config.toml
encoder_arch = "mlp_mixer"
model = "contrastive image-text model"
dataset = "rendered rooms with furniture"
train_examples = 36250
image_size = 64
crop_scale_min = 1
horizontal_flip = false
translate = 0.06
color_jitter = 0.2
cutout = 0.4
tokenizer = "word"
vocab_size = 42
loss = "softmax"
embed_dim = 384
encoder_norm = "layernorm"
encoder_norm_position = "pre"
encoder_activation = "gelu"
encoder_mlp_ratio = 4
encoder_parallel_block = false
encoder_dropout = 0.1
encoder_inner_norm = false
encoder_patch_size = [8, 8]
encoder_conv_stem = true
encoder_layers = 12
encoder_width = 256
text_encoder_causal = true
text_encoder_width = 256
text_encoder_layers = 7
text_encoder_norm = "layernorm"
text_encoder_norm_position = "pre"
text_encoder_activation = "quick_gelu"
text_encoder_mlp_ratio = 6
text_encoder_head_dim = 16
text_encoder_fused_qkv = false
text_encoder_bias = "qkv"
text_encoder_qk_norm = true
text_encoder_layer_scale_init = 1.0
text_encoder_parallel_block = false
text_encoder_inner_norm = false
text_encoder_drop_path = 0.15
text_encoder_positions = "rope"
init = "small_normal"
residual_init = "none"
optimizer = "soap"
beta2 = 0.95
lr = 0.0014
beta1 = 0.95
shampoo_beta = 0.95
eps = 1e-08
precondition_frequency = 16
max_precond_dim = 1024
one_sided = false
adamw_lr_other_params = 0.0023
grad_clip = 5.0
steps = 9300
batch_size = 256
epochs = 65.7
lr_schedule = "cosine"
final_lr_fraction = 0.01
warmup_steps = 270
weight_decay = 0.5
adamw_weight_decay_other_params = 0.05
Rows from block 5 of the image encoder, named by matrix and row number. Rows with one number belong to one neuron. Each number is 500 + 40 x the weight over its row's rms, rounded and kept within 0 to 999. All counts start at 0. Numbers have three digits each. After the name is the row's rms in percent of the matrix's.
# fc1: MLP up (encoder.blocks.5.mlp.fc1.weight, 1024x256), inputs 0-51
# fc2: MLP down (encoder.blocks.5.mlp.fc2.weight, 256x1024, transposed), outputs 0-51
fc1.761 095:527457455481553468519480535465478555500512462435517482523511479483534579437517445556526493496448490552543468546486512471568532426470511497527546471496570539
fc2.761 096:539527494499425581593489463519570480564500516556496513489472439503439516612532534515478476466525514424441515499443523527474570482562497513475426512495484521
fc1.762 081:466507555512455506573462487535516512470553474488549495498449460486430535504518480480482420450516426525455423478473429456568557538442466453516457510493557521
fc2.762 083:420482471491560540531545511611491541525548488547433477504463550483560466497451540524516479526525497508529449459516568530487538527455513518460468547536501489
fc1.763 105:490515502561530496598506535503464472583510443488469564474537520462527493427474517579462483551535486501558489506570470441476613518494470466518521499507473485
fc2.763 103:566524528554492430442481529522571528518457454522506489502521456491487558496496512469539518514485549476531501462531561484497473481551507452493483566467441463
fc1.764 111:471518528443504492498515432471559465546551488471489511551562474484507463481435537392482485534498474589477569446369533517492534453507495484464594521386469545
fc2.764 103:459482430515410508470477564565531511430501550501469490493522437586460544531505457512479501445485525471557488545539489484500463412546497470472523460519425511
fc1.765 099:519558537527545554561495539451554521505431509498501468489526550457540487511503495448477536559494434474602507532435501510445517516502498482477571520554573379
fc2.765 098:500448507561463529495460544533456507448528551540517388485461483516544480560427507552530510506513446579438434501470505507461489477496561474498485466513517519
fc1.766 085:437470480380415513442479541495503531540498454438466546514556511519516489482519529497444515586523464468453574492468443454542426512475511442470541520480534525
fc2.766 091:505508524540579447532536489514470510420501494524491442486611443558499420584535489542445465486496484560475492579494508558424515462517456512428439545457522550
fc1.767 101:496476515501523490537504526547535454484489496495485512460475577459546551443458552482513466375605524478497534502500508549486474605522483522530428467479477519
fc2.767 101:488446470455495445433511495492479557509496446543515538532522480533507433592511507440484541546443490472443486472422543507505481476473487491535478491462490503
fc1.768 080:527491554429454549531465476536506524505462505499494510477546570490551514485531561532562404516509485537496414545525521497580448499517491553505496516490509469
fc2.768 084:525526426496545523492489496431493510509522464433527441510473397470508505523537468516503509532507532448505571445469463464480558512507582488474508486442443491
fc1.769 102:564550434497478556503387481490471445545474490462518460434516554475473549519485579468527521467525535480457514542537480486529472570431433457524519458435521507
fc2.769 099:435491484545549504469503457510536489515481494518472517561489549525461424432498451535455495490516532468473494528481472495537505476509479497465503388565551490
fc1.770 107:481504497531558501429450551457538470545491482428534529565510506502532479395467573451527502525498547561414438472432507422491478522480566428528499483516532454
fc2.770 109:513516482503548490493464457537434529468436574518464469469488524539477458483437474514471491468457424442486560507517520448547546508476446559459537516503466503
fc1.771 095:509502487451523525410400495553492426467496517491405562498524484495483493526557502502484522493533455503457503513494497480530540555534481423486491473448567524
fc2.771 089:500553518526492465537496536534494487614472461488580539447567563460465495480425543509562518546515560490495502446473532442475449435489538456526446487502520449
fc1.772 101:474513457410519488517512451554438506460493445457503511504499485526480510436453571664492509501485454475450481478508479516529544460486491574548490453486544498
fc2.772 097:543520470485559459462499526443479481503515532447536486469496533489545482528544445414516498514596520486446436463490520454432508504511509476563448514486543595
fc1.773 106:533420475518514503505472446489531560526453525499471572507466507571483488432464489480438537602493500464471481420516461513511501482532569432445526462527466515
fc2.773 097:528555570490496476523471485523452530469498529483526587460508477501456559550521509556558482518548504523462530449491462504511501469426454527479539573517466505
fc1.774 095:547457433487562429463504513476449482504534529523451497430537548489457514549460490459482524500466553526536446458467467508596519466455502551505474530498541540
fc2.774 096:475540514410444516480530463513480550475526558440457455543520478430529533415536524499477453487543475516470505480581430455418482526488499439428538390500522485
fc1.775 099:548484510416525551531539491541470477470567477471488521474495507437514508500562457534559437533512486571478448516510551443615464547486540498515507483527604500
fc2.775 103:535499478539492481503500442465502488522444479518484495509478487479535540439477507523462487503554527496480492527512498445466530560508498558455486528550503517
fc1.776 088:510490481401531540470502463477498457471473555511444514522551437519571511466470463441461530484561553476549464547515532443541488550512459469485466421508526485
fc2.776 099:463539481526508444461546494485525457564510523515535493493498575604520476523526513445462446456472469522477512499479462530536544448508527603488533504470432519
fc1.777 084:498563530496513469513477521530481422456527522472569485496496528482522553532508536509508512510533557471446491451518512522513543435499495508519471497549481558
fc2.777 086:468449562478519583476470450508511520481503493526414555507503423548532488529507423533500603487579448543587473567560492451526553531516483405469472510513525467
fc1.778 082:519518549467579509439572482471494468513496539491491407460480456409489460546479517491505535550546450493484545520518477501532413478476481494541439489537444522
fc2.778 075:508544424606438448468496558500557506460492457605564501486536551499456579543486492540515491402552501484451478454471459533443581431574580553539515536534542470
fc1.779 088:495491434546555547519504581496537479454460498481503444515520482451522485465508524431529460482501476446472528479488563552539427569466480493462512516545445509
fc2.779 093:505493550496537512573523375467462555489548488566483511547472458487547534486533459556452494577555493509473525416525480496439544440495522499478546495503495533
fc1.780 104:536487449602425484497509465482477511479466492525476493510514513514477546436493486507450532481578480508593536550526518503437544511481483500500439424505465538
fc2.780 097:514458519457561513429593532570533475489532537498465468522490550511489460467492535578582479476525543505473534547472469575466523477470543483534491566546519529
fc1.781 098:533482541471470487385547508479448512483504490498525496512490478461619432486582501514442491504427532472500489521497520477514568581452532454484472471477552557
fc2.781 105:515499466495615493498430426588539552488541553466439580438497461467452548547509434434556481469589453589489476499482542464469487519467473520542546537459429538
fc1.782 095:469564484579481565526505495475531517480541525537556563493487532497484482535575491518457536503483532491452456521543443459537513447435458509454500409512565518
fc2.782 089:471537483456470455439431489546500493487555435510509472532478478511421527460495531481550474530603501506543504468439482499516507496477496516552446489529503501
fc1.783 079:465536484458426568429461518514520517555555510514514498457537459531564524521467465538488568475472494461521459527497522485455486411554482477562519526519557562
fc2.783 085:506414522578507448436493471417481481463467472492470543468465523432482536523467509505489481455516549493518532462500521585556505523496469604544506480460508550
fc1.784 100:559499464468555548536453495503552465451484526502531423488502538487582505530515504489440458450529464572447545544532451465481498510546559611444408513503483448
fc2.784 104:457477466492473458516515534469438600553506475483478566450445475525458505467481492428506570544481498408518487499496466505442490520476496496497489523524466537
fc1.785 122:497460517504505495459484423504524528599504505497509530544549555519512491501519474532502574443485488544552507549494504396474535519474536472416551485575507524
fc2.785 107:550509476553482491530505474471481524443481468456479594452451452528485498541492482456432495476490521455454552486484538420491559492515554494508528496505547497
fc1.786 105:544461547491534573445570458527489542440427486466505449508526422500462551539487461469481467537498508550432441512526468442481490532606490556521469600509521452
fc2.786 100:539473385516439483514538500509491536427465548491502535509510510448526488465461499547527474476578464503595476467541492571535509464438518500543520500515543521
fc1.787 110:443492529459493430529459516511498452497494428486543556515543530591497446546426516515451474435483512504453403508491528518451419513562417496490443434500465483
fc2.787 105:528536494493474503513563546505477531554501490541460543583568468437443560485463503462561488501489409475515578514570441454551504548423530460488574451475480426
fc1.788 117:452483431466470500516550537481504506476555523533571557499534469550461550482532489556570431485554549483503500513484532570572472500519489526428411521444504540
fc2.788 109:490567517525490431472459464530446491470520551513424515555464478452495497573536447438442538447463358484499505520465459503493548459466499530517520472479483524
fc1.789 095:514484493499467479476497507526444484470415481498491467478529528461505498551552504413533493460464549559511461554496457508530455502415429471531402484497502437
fc2.789 095:464488566556500439476471463498578456542487484555536484485486545559545455459542524556560479477575507503496534517528485507419536533475479576485553459437490535
fc1.790 097:488501505537526518550491590504515535494530525453488479429533485575529470579523471400512492533563497496509559525508500535482535495525504433506554563575561439
fc2.790 098:524484429493522480481490502437426470526588494563464498562466496472495559440505550499510468541492467498477548491510487478510518537478542562559434495579441494
fc1.791 116:528491558447479488506435555536467568494529500511486548542442571513531600537538498459475477476529433541534484505473494550488475504510527544422434490501429513
fc2.791 118:532455502456514521499454538501471553553449503502472522480456481511497545465428422512483507504448553475497574518550482525585529479525556504433493461513392527
fc1.792 095:449537447558464531520507494511492420490462534536548612532480487542454477498518474462535519579526559453389489495437550459515559511410526424474486560484441499
fc2.792 098:431508454520505494459453535478543506485520467568459447486530458402516437492422579487583480446539479515474491516521549509517508447514465512451464539564615454
fc1.793 118:538527459437504510424501547363551522545519451462486496487498451477509471534490499528476507426531452505468464481539488512470488527528508482507538490584485498
fc2.793 121:503471548452479510458518475508384500553530477479528505523487545506441517460443490456541498557553551499541463466475382492429491485470528509481553503457481497
fc1.794 098:510468451491527492558438599574539490446516547494484478534609517464506529596551490438493523582502544455443443537392465455437417514459500433504567593485534539
fc2.794 089:455509496552473466422539554581491502469432613542496491549488507511469531496467497537484473446489516601503491513487552537505545480526505513446520450546484485
fc1.795 090:460487499475559471510446499503436529535525505489478512511529536546538503545504544469508527445448464507500490472456564446518517483505480455453454575485500394
fc2.795 098:522526502528523506519500473540533532441477406501481516480541518483456521514537505470503451440483523466503473465471458486472505498486541543453537468537578485
fc1.796 107:523525566538504471553543491464516510444462433507533561538463471526514482482461523436447464441506531517499449435519565497523468525519510487499474468475423535
fc2.796 112:560459466505521546432519496491464469496514470560489459453499511491535538501471511539543493530509418475454511481516411440491534505531530567516465477540468488
fc1.797 086:506495481490520531544473445556565466464515473448560452556497453532484496499575470501525400473491441462563501524366546465535495484521433557525487449517504478
fc2.797 093:493557495496503534422499495466474529475459472521498494478533472497548490511572485499473531489447426536429500500530477525530477427517522462559477504456493496
fc1.798 107:520475537482547494457488542546527539532459552408478537540485468498463501454476501431548412525500482521496467496425590479499466486500466443508449546523483528
fc2.798 104:413515501517503436486504471440501458511496428573489567521498490553428531481477510485420494439483438433500459505453467514502482490506506427545475549465599439
fc1.799 117:534484451441478540361529522525504512472506456518597512526459493491522499466535431511479473529503464522459456540490488491512550565557546452530508498474491468
fc2.799 120:491508517475540466510511477474434417490572462506494652533516486493520473515515535504506499471463504462494482438467474518548461484531480534386533509507515558
fc1.800 106:521465468528512506521427548500519546510552450530476550485531464486536532590509518462561472437542491471517523493473424534497488428553512440413480460505513508
fc2.800 138:486399546534488488479449426324551432537500526517477542498539512563483506497523578520457494466477530532444537511466425456471486461472511521524551513444426537
fc1.801 101:507506518534474534517452585503499450514552518497555584443499487535517517454526507482478517492558468499520461568534537526565474513493396430554518458517507572
fc2.801 105:544552442555488484462566500479542506504488439474464513576529435451440612551474537498465445537458499491481536436527527524515473497495527475469519438475584473
fc1.802 085:505559455520474476521460455488517450534514478497509533517510561470474475521543593478454434485468485516494501542432537503491447492450493562500476497474557608
fc2.802 090:497486501520495479428462525493513521503566485510508455471504594508548418499444469445533465541474474554571464506500391480507540525521508434490550457446465434
fc1.803 086:493498503554462463591509540506492501530495456470474570540431567483546462456489531468451484502502556503565555430534590573512415520493501468417461522508496474
fc2.803 082:505495499505567572494503447499545541448429467548474480506484475520475513495467470578496479477495415508495437540524474496455574511513575431579598497444496510
fc1.804 103:490463462491474530541452452526592473559451491523452449503529454529473434527507467446444537515491464485415518531456536495515497477518489568448499514529475490
fc2.804 107:543512503454500468494502438458444529502539506523534514527516528506538477524477511519488490543504529503542508471511505504508528458429490477520490428526600479
fc1.805 092:487463484442439520522491499469524508458473618461509571583467468457508490502484553523496485450463451460475410531464521487540514483415448506498535553450522525
fc2.805 098:563463462454583454481492530523485463491484479565486529485437436478464525577441511469479470504501447544503596585530501467528512554543536468545473504487456471
fc1.806 088:550506471497464493523489507478510476516442452507490434510488487475534450477493630493551567532534549415492461520448541491467504481472514498479504462459542523
fc2.806 088:468564565586458409468566527560472544531549481485478460455500532410527585524468453467496506509452473510450534484483498463553469483519502467567474533520454456
fc1.807 094:474495489541490545471521463518511434465492535525521523520582484547504537547455532466471552474493575483512540566527477504509507464525508490508471513463458394
fc2.807 097:504497482482482494524445555565520549456483553541447593584409522473536505547467458463487423448569477537472489528484497417540528523453511569492455529545581502
fc1.808 110:482495551500553516499463500504485415542464450455537482528611447489532454531456515484557531508560530514483538558482480490568536529516480511486492522527571492
fc2.808 102:469503469465531504551502448404520476470453535439492516480435519504542471523489498456493510482511542522501488477493543488472434430452593516476452526464520501
fc1.809 090:464560507483510498518525484525596474500520482436527487443495509531545460544527538446439494556443536528522387545498454471482534506521506464452487630558436553
fc2.809 095:452543446447510464516496515484494527531482544458446412540506472463544502422464450451504474453482509486548535461471515470561388509502463485560563521504485529
fc1.810 104:499519492554520470556485473450402545491502462469482516481539529523462498537522478444497501413527528488509507441451517472504526481485449422431500495549521420
fc2.810 094:482485483506551491490458513560428445509541569533553569543513461482526460485579514487490513489546511499438465525529433460453477515421467525535543612514518518
fc1.811 110:502515449472569528476495528528454545527485524453502571485497566509497510487505583523542471515527513579448463506491473445491472547485536437507548506492535517
fc2.811 101:556493447512442527487530462477533506539520382497519570476514512466454510540474535499475485474514471428548507550466532560477517509449448450451503505518436482
fc1.812 108:468479487552510510554450469456482459524487531453506575401588435462571515484468449449577459596557546493542504526436508451515553463436529471490537498504472490
fc2.812 103:513574447535459464460555550501544480459476514477559559478517536564479520465488512452506511554405517568460516411560529510563481376531491497541520505495509476
fc1.813 094:461525463498490469521521547560523434515484445470529474516449532535505576502419527597512474466491511519473468443572422460558445569535508551488508488520424546
fc2.813 108:471484489534513539527497445427496495497544422474503503554473507500545561518464453431460520497502518447463575535596508505515474506493531537521536448509487455
fc1.814 099:539519504491518529480445552568546486552481491540496497551540471567446485476439505401493519511460546517505540542417532557520533481508517431444528500535505494
fc2.814 109:520527534498496470477519576468521476525492462530547542494535518472428564568573568508522470423516490492446487468505426454474538454512422576461493532468453495
fc1.815 111:465609542518565597556453472520522523554464472561496477469508468525460529563539502544470515479518466468439530483432485560433498486473496471464491483496474511
fc2.815 105:487466500426473489522569493489511452446519484490527460481485423463561368516438528483514499517445528486499539506512606486525477466480464467479559475551537525
fc1.816 122:497435460471440484474509515584455501509475606460450512485435502490510533454481569495505455519477514413477478556566483449468493469499509511454440579467478533
fc2.816 122:489548549534459436511451463520559471465497617516493445550550495505531548479512509529543508476515439571525445496494470471496486536445551492551520439490469499
fc1.817 080:528523484533495489534474551471595528489428516497562559474505477523542533545462447527473491514509481553429544471577521462460569426513470553527464541562391550
fc2.817 087:591547527572494510455554489508417496518511444548497553441470529443522435470513507458481421511525583469540451430475469507584455486453520437542477461457545504
fc1.818 105:458495540504499490451480529551521490459581505512521480554501511545516493390514550504537546414534472491463420462478434482569521516514582500503449599509517463
fc2.818 099:582484408465457599548554522468489433512516495390494483572538457475551584487543492447481461459530504460490599478526565524478497441547465520541565479463481497
fc1.819 118:489557519477509527518497465545480456425474511521476477470539544480470507543563485504451549477488509479445522498524570544483454523533419524528521535573410456
fc2.819 119:513500532570537521596506543475473470467548479599518561483542420533506450491488541562483422550480531537516492476604451464459504526457509459468486552510500485
fc1.820 087:509486479491536523504424524510511466442542448517499467461527497478503494496536490441465455468465544517493541481549625446487484490501499481474465452562577515
fc2.820 089:492469535507458460497503565554559449448455482535455443433445503495531507502438499624548491476458487488536529497477514568491474547473541520505528438496495480
fc1.821 101:520607425530549464463500509500428460475508571431522518504452557564530468518510558501436547467493455482486588492534487494423440442550452636466517530568473471
fc2.821 107:505465482559514473571518417499557565560508505541457527506509431548437486440490565486501502500500509533483545519470493526570491579525525463456469523433481501
fc1.822 123:525530447483549453566475511509471438475582528494440459534554456579487522529424441461505452436541514504511482537476436562491536556564466548481480557415490541
fc2.822 129:405498522449535489425471469482470500459499440590527501479521440484467507504521579594486510530482563497521473493591503460467530474475543502514523449507540519
fc1.823 105:603488496517536494521421468543547531510436476453552549543467472397552524421514470489449472497543479533481479473453491462517520513524528559518594490473493529
fc2.823 109:499496509470542439546547519475459453444532512537501409473513507514502486550556526500553540506477555457503501481488524498511441466454553555539564473444528443
fc1.824 097:545504493498517480544439417485510473500510571568520503509502512506518477470538472596581534429522465548482481475512479530474511567496505497556525524441550465
fc2.824 112:477506420504517538500525512463583517474476466513504529458546500421483519552512587542479545506494537394456476521588430508470483521516448490451525452547502538
fc1.825 086:453569517475473431503519508497491570529543442468511467479503492491533533434502549473515525421604438584526476555518487482517525551539455552577555527516457439
fc2.825 096:513534545420595531450505488530515459464410497450467453481449474600534463594531549547519468542475422464447581484496477599538438573501522481489517455536541524
fc1.826 109:512467468472483473484567458490490477557502402480531497459539436444485514473502439480499470563495485464454474484481511491447568476412456498495487493520571567
fc2.826 109:502464522479521551462435470507479550510474520608498520522493520557541511480508552518524570452502504544486487488559484446520466468582446509520539541485564458
fc1.827 099:547464455481440514502502498437444444549506563414549473495558513452505557482440493565519541499536548506535513524597385475481526488470531546532505523550494514
fc2.827 106:456533527512568524508492468402492429473498514498449463561443476567522481494560492474462562476475476585505492541484486502437504491528482429508477524520436550
fc1.828 089:451490547615515538496456612482477469496517558481534530542545490442458527528555495510528472468527552460550542450500537442495503541495490479532500517475530390
fc2.828 095:572513479508520544453537546537532516454518505575543493473572455530532475526492530584475472516543458495436476536475514585428536498445478489500496482466497460
fc1.829 109:517502533578541498448498532517525456511411515523501449470542472529476495501536571523521438475557512494469560554461486528521501477424495506451487541491523490
fc2.829 104:501575426486465485472544599501464520464563471477429484515438584505509480477474480500500538457555576542493452477557504486506549562536469526496459530466518462
fc1.830 114:525533506577476509499460470494473533522536517510514529532453520561485501539516435562465523465510502552583554523534462369531485556476489447446533475508509433
fc2.830 105:530482544492515536520497448483567452525447451443447461563546536605553479551524507501552523588546432449462551501502522444479448450487546545505425464527493530
fc1.831 098:518445552582483460528497468498438520518442533509488573506561550542443464480432580475509524447492568455479491523488517562536466547537468510467517450500452570
fc2.831 101:483553487559435487421531515552591474446539445528463502491518484423435450453518444573527514540527556532504544471478474427474592461507519498422430530540552432
fc1.832 093:483457490496503523513470474500448423544489494480576505493525460581532504532530571477545518571470430504496527461482554481477540492443453529465497496473537573
fc2.832 102:520423551477429543495492496486472615578465474582428535478476543451475442498547512452501499527535535444483473472520505551491495490505589538558504517538478484
fc1.833 111:398494463482547495548528495466502513506544503458514463555485539536474521602521492515532499579524517581493509494499527470480486432469522487484455478537522481
fc2.833 108:492496470497439539449472473498540509490528455531574569499514453481627506538501454443537484437502434523523541600460521615494519518544457481541566489513469515
fc1.834 103:547512596514503539519488556489507534482491485473533494546478518490526466533426530424573414483560496484574431551502555465496441495515541469510500480529525506
fc2.834 108:489506394536534495494490525503509503552493523441473488508509518545521532467471415536469543472444376486581505458532487499453514522521508468476485491541470451
fc1.835 099:559513459563509475450465460559499561527475512532545510553562474447510495469497473455490466473505524514425573514468532481431484521518548462511526539521517499
fc2.835 105:494478494481521521565529478496472432470473442512474495486492447552532503521494549524471546525529533470474475437558471509557427536509446497464567488442502434
fc1.836 096:512509492501494589474417626471468458504517458511533461537506427509495482486528508462548450543497401417401468512414509519540496494454495458466505593509506512
fc2.836 097:550520527461472491487531462535487541541498470458473495540501483499456552523554574515480502510521559535504521464512498512424497553551431549553538511523492495
fc1.837 099:505515519465505531451571542484467529509550516445489483517455478447570422513508437537463547541480478530531457529533501495515492529577507484575497596438484466
fc2.837 096:434500498542502517482498479510463482533450528522567553423575524498490498544532533474494442435464475422481505455460428438490516461441481446518524456491505524
fc1.838 077:526542506451484536498509572580521524529517494540432518489538471553483523518390563520386539511521596467410498508502553503401487555498480445524544498505571472
fc2.838 085:428440431536512529515466505523499511593467489496519505468584442485466531462492462466595502440495424506535460465515487485540435478497531510406472555443517493
fc1.839 135:515399437543547530491510468463506490403410490432524473446483433540539499502483487497451461557558454510401446485498510442532460530467546488520468565546564535
fc2.839 123:469500459536464500514477515522498514531524467506494457501527542526558556549551439522528452462470559547506518487473510553491544554469455544542449548546484547
fc1.840 096:513553473497506507487457445563542541564492492451560534583496446567544538476478517502495539456490541572511448510522524522632445494510553507450475561518478464
fc2.840 103:438439510555517528512544513491488460504543457511442530470497517487603545442532498527566463560456492460506420520430535460438513491490490532520472513550436475
fc1.841 095:485487434484505531550544514463473525489577532509496482493540527503496509475463511534490515434454467513530565513481514505554511521475539553396490488477535446
fc2.841 096:469557533496518492498458436508491439467520472496537555531559429553478506515497475501535531520487525551512454563450544440488464520524583501462507478496477541
fc1.842 098:397499438541471497544463541470547524505443574534445523533508499467503527531466488532484475498594458512513510504493545527571501481533458438521501505436523513
fc2.842 099:520426520433495479533499498520501455511521527517498472511411520463539518419488469475529579449434515560565468497439534508557433489517522543505499429564546481
fc1.843 110:512567524556441463497440481469506440482521573471579488500569442517508482549556462486436526476533445436472542487461478488548516534546533485486504495599509503
fc2.843 104:496532517466492549553492438526553555440533486513471520540512512675485452477482506541515478482477537539453543487547530476485415458452477442465515440463477483
fc1.844 076:459464483539495447543401493527404453479468472547489520524519478539490462495498481500489483496458485474567516473529500462482505476526528561409488453456495416
fc2.844 087:426591466399513540573566510502452471541511519491473527433454519517522556475514554485522480528530517509530479506441515549513507487552474462567472503548522486
fc1.845 098:446468488523546536461540488457490489523551496493536525491514456511520510494511443526533484536507494501528531545541546485515540518495568529415499485514508456
fc2.845 090:572498521506427491542502519458543443501495506512507430507487511442497508552480545452497539495462489545464504543460464578461473505502415547532520523490516502
fc1.846 085:497502568498465428474454534491506474399454476486495564488549527551420501504459593529391550442572467450431515507532568477488517529517453492447496541516468520
fc2.846 091:482497405494462511482559477484472533541533578543497488469466496511609447533450483445519505504512549492467421534434498543541512472507519496562455521490446508
fc1.847 085:489576469522516530471507488541456511510476515482525540569548545525588537520478538439459486520511537573480590505575470480499480548531558471588487498478462491
fc2.847 094:453489500523486461498525526526520476497462520541421512465446508495449488475509510512529443537544457462503517549412506545398551497462453509457524459502495509
fc1.848 098:458506483549513456514475564554475461515558478523520515538570518488532562462460436482516487578537505513476483478486503500513505538521460503514482441516446498
fc2.848 103:477487490454501550548515458564512594456475522504543494442452490479476508485459496522486492483518479457539504515574428446488536506451556499435566527474546492
fc1.849 115:493481453531435516456513564532451443531572496500538462479533499451505461487524468500521419506481551506480410490442553458571495530427526471461486461436494466
fc2.849 107:515493520530599521413512518514507574478470438477541509468524534489483475498452583488457518487537559560493548503525496489530510524538415500472438585541488460
fc1.850 092:510478537518508512473536485532534520483482542434452536564479521492533483433497490489411424541510518564510543477493541432442485519534412484503502567414500567
fc2.850 096:510487500460418493600538536520497410480537449459539435487463487530504544560434537437518499517469484402466477478422525444571515498451561498474463559549581466
fc1.851 091:514377456541445487483533537479482528421478491466469569496477537421505506540562523476520476403488518495489442484549515542448485493526489504441456533470560519
fc2.851 090:499572475451560548477476534523433538524467513490517476484429471457528528458510499540452506505467490518503592446427525505514548505493579414511538537605435459
fc1.852 101:553443486478471579586480550526504491445528459378440487474519390562403487517452511502550505511513496452564551582437572503526515516516513421512538494517530532
fc2.852 104:493559470485567489498514452544519409473487533505520514465473561481508479449544538518527450500425590533527535459550474447515465454545435531440476473478464508
fc1.853 116:519509501477559495465491489527478518438429564429576486506465444456497546457496508535545490473526570551529503536494525517467457522558474427459466571487553478
fc2.853 107:414520506527476474398488542509520539472484479489512440523430453497497453507529527492458497443507423476542493487454474484552530491500503512443556487464440510
fc1.854 103:511506479553546470463486544447450483599510461483471587583487557543508592533503526504519440505492515564494627527367463475492534560536535493491539572507476502
fc2.854 099:567511533506451526529500409578565467530519503546492495452530489594455501423528458483507533467524550521497523468466457506483503560481488506527490476473537482
fc1.855 093:512509534495504504505584447497553476500562447466505474517488469494493474546455541484531503510489534466537489470503518469553563480522542486512449524517516527
fc2.855 094:462480408522492489497498480513460553494438521480434569451515433556542509480511481471432476462534481528486514495484570492474547490513552448489504481475514498
fc1.856 105:480500467512554527484519468533460479485552517577528560509526467577471429459457564496506405551462539467522513476466484517544440522500502514530537444546506540
fc2.856 100:530472462539455543534435491471467419510476570490553505444456508485517581451512485436481530536458482540513548491514488412477582549570472478534487495459460454
fc1.857 120:553548488520466494494453502506494571545428594538506492466545510560493446533481505526547544492454479448486468523462550538582513519415457474507447525598532500
fc2.857 114:476508549529506530498466584510539480448573486451493487472432503477483492556466531505530507449497466596534462463464428522561409545576487497521464477434480434
fc1.858 106:536556530491521510484483523493539421478481480453495486483578514477543547473542545522513565545558571524470495502482491498530483454426479464513490506479439553
fc2.858 106:460452525465532517511542468462535557483493562511536488488493559475439587479534457467529563531515455481474538448579468506455539485554506456475564480544468479
fc1.859 114:487430493513471529482465549453479462467484545495535447476400512491470501405533561495454521535502496467450527512534562479470523589489520423499508557536544523
fc2.859 113:443562504468545521555495462533459551506526524569515591459496606570534440527546495509504510510488555550505430516477450481450435477548500583482484494484521423
fc1.860 106:479464530574447519576488509553498446457466516452468505447519536541418477523512503481524490510502481492470544508494539512498515534509529581505487479540499564
fc2.860 104:506439487480520548462519519491486576550538458440438507604497456467576438494464561506473481504475499525512489517445512549512515442464482453511541498469491489
fc1.861 088:493547459497485435584546513530460491428513523467558561439531568507540517611533541552453478551484484443485525538517498497538528530546489534458494500491475496
fc2.861 091:553533470451452538469490503497483570549493475562468455488520493498459487509535429464556487504523516495551511467479557468466473508478539515526511456559519503
fc1.862 084:487554426519531459501493471480436467498505441587491492543528528513508506418547532421545485463452507536450499526453519478531504520529458431482497550536512503
fc2.862 085:532424566486504513489495489540585458512467528444518500503428494544514537541480495482425512474537439469506445505483490488504512488524477539510551515445543464
fc1.863 086:507474451486518551468403509527570489520567492454518523568518452525449544478530461498520466524517462516476408500472553515496503458516461450436530429564495507
fc2.863 091:477526538482530525463553462488518490495455532535476396456575507507487546409485424584440541451470530507503521575460559490488459540525486540478484484475466570
fc1.864 087:515535389478484532444519480494548465517541459549504452590596556469499466483398608499515487527495435464472467512531405451511537493475494459494523460512500488
fc2.864 089:545509532490510447554470487508466491437461473524472437487412552515526544462431492469507547537422496457483479533468502518556511569555440579542560503461486472
fc1.865 097:520543537487451460475530594527545480484512485491524500456526535453469505457465488495547431505493517455442589437491526478592563473570515514447532461525517463
fc2.865 091:500466532593501503477556560513474544402503470495569487529531434499518480485489535449516454573508520458489488505540509561471495556487519472577505491502468493
fc1.866 100:502509474480506435467527468537468479428521466481524536472458536532427497507447491518528525475453426519482517468618472471609457482491560546519423519456445473
fc2.866 098:526519534560527469504529472406507472499525478457510428501502538603588458497524513521497480499538538462421524491594586493457499484492487482442474509551550477
fc1.867 097:568447489543498468479475511500451476488515456469509463460480510496516520516600494517528454468577523481474587485546528444499485519582497479465496495486487485
fc2.867 097:447479468529505523486501558475515540560463473543500525537473471513414532490430494450460573528504520525472503513522480538539533560542525456539557599482481524
fc1.868 107:502495508464511509453550448506583482466498533500563513560490505536474471497570485542496489508492495468578520488500533382492422575545462464414572508547478461
fc2.868 110:522505434491538448540492515486544472524502462529470567478545456640497557462502528445469498588483495477492506513492522452486559484491488482495626474535494455
fc1.869 107:463456540505451507463531475544473500464568405466495464434507513588492474441496551438533556479434469493413532492456517452570496459497489556470486481478505535
fc2.869 098:494508483494512484517432512483516505453506538529463536554450472461519514559503503528460478494498547527563468470475589521430524488484501448446448494521526439
fc1.870 097:515426518476486545454469469435471426459506467496553542509403498520489483508559586497585526452531524464512531523471419529519496477490503510520486536460487446
fc2.870 101:505458479535487476519463497506474497520468489464551497559500545521503434443454456474478512544478419487424508470477562472530452519512524514476438525578532560
fc1.871 092:498515480552496526507562532463522524489571530545570486518554531587489475535533521442468515460450487549510492437550446537488500482556411499469539474512502546
fc2.871 094:552454497494481533474491533481510458512432530426589490529505437478480537512523545523534485509465478493489563499482512477529504438541533581527463440554469472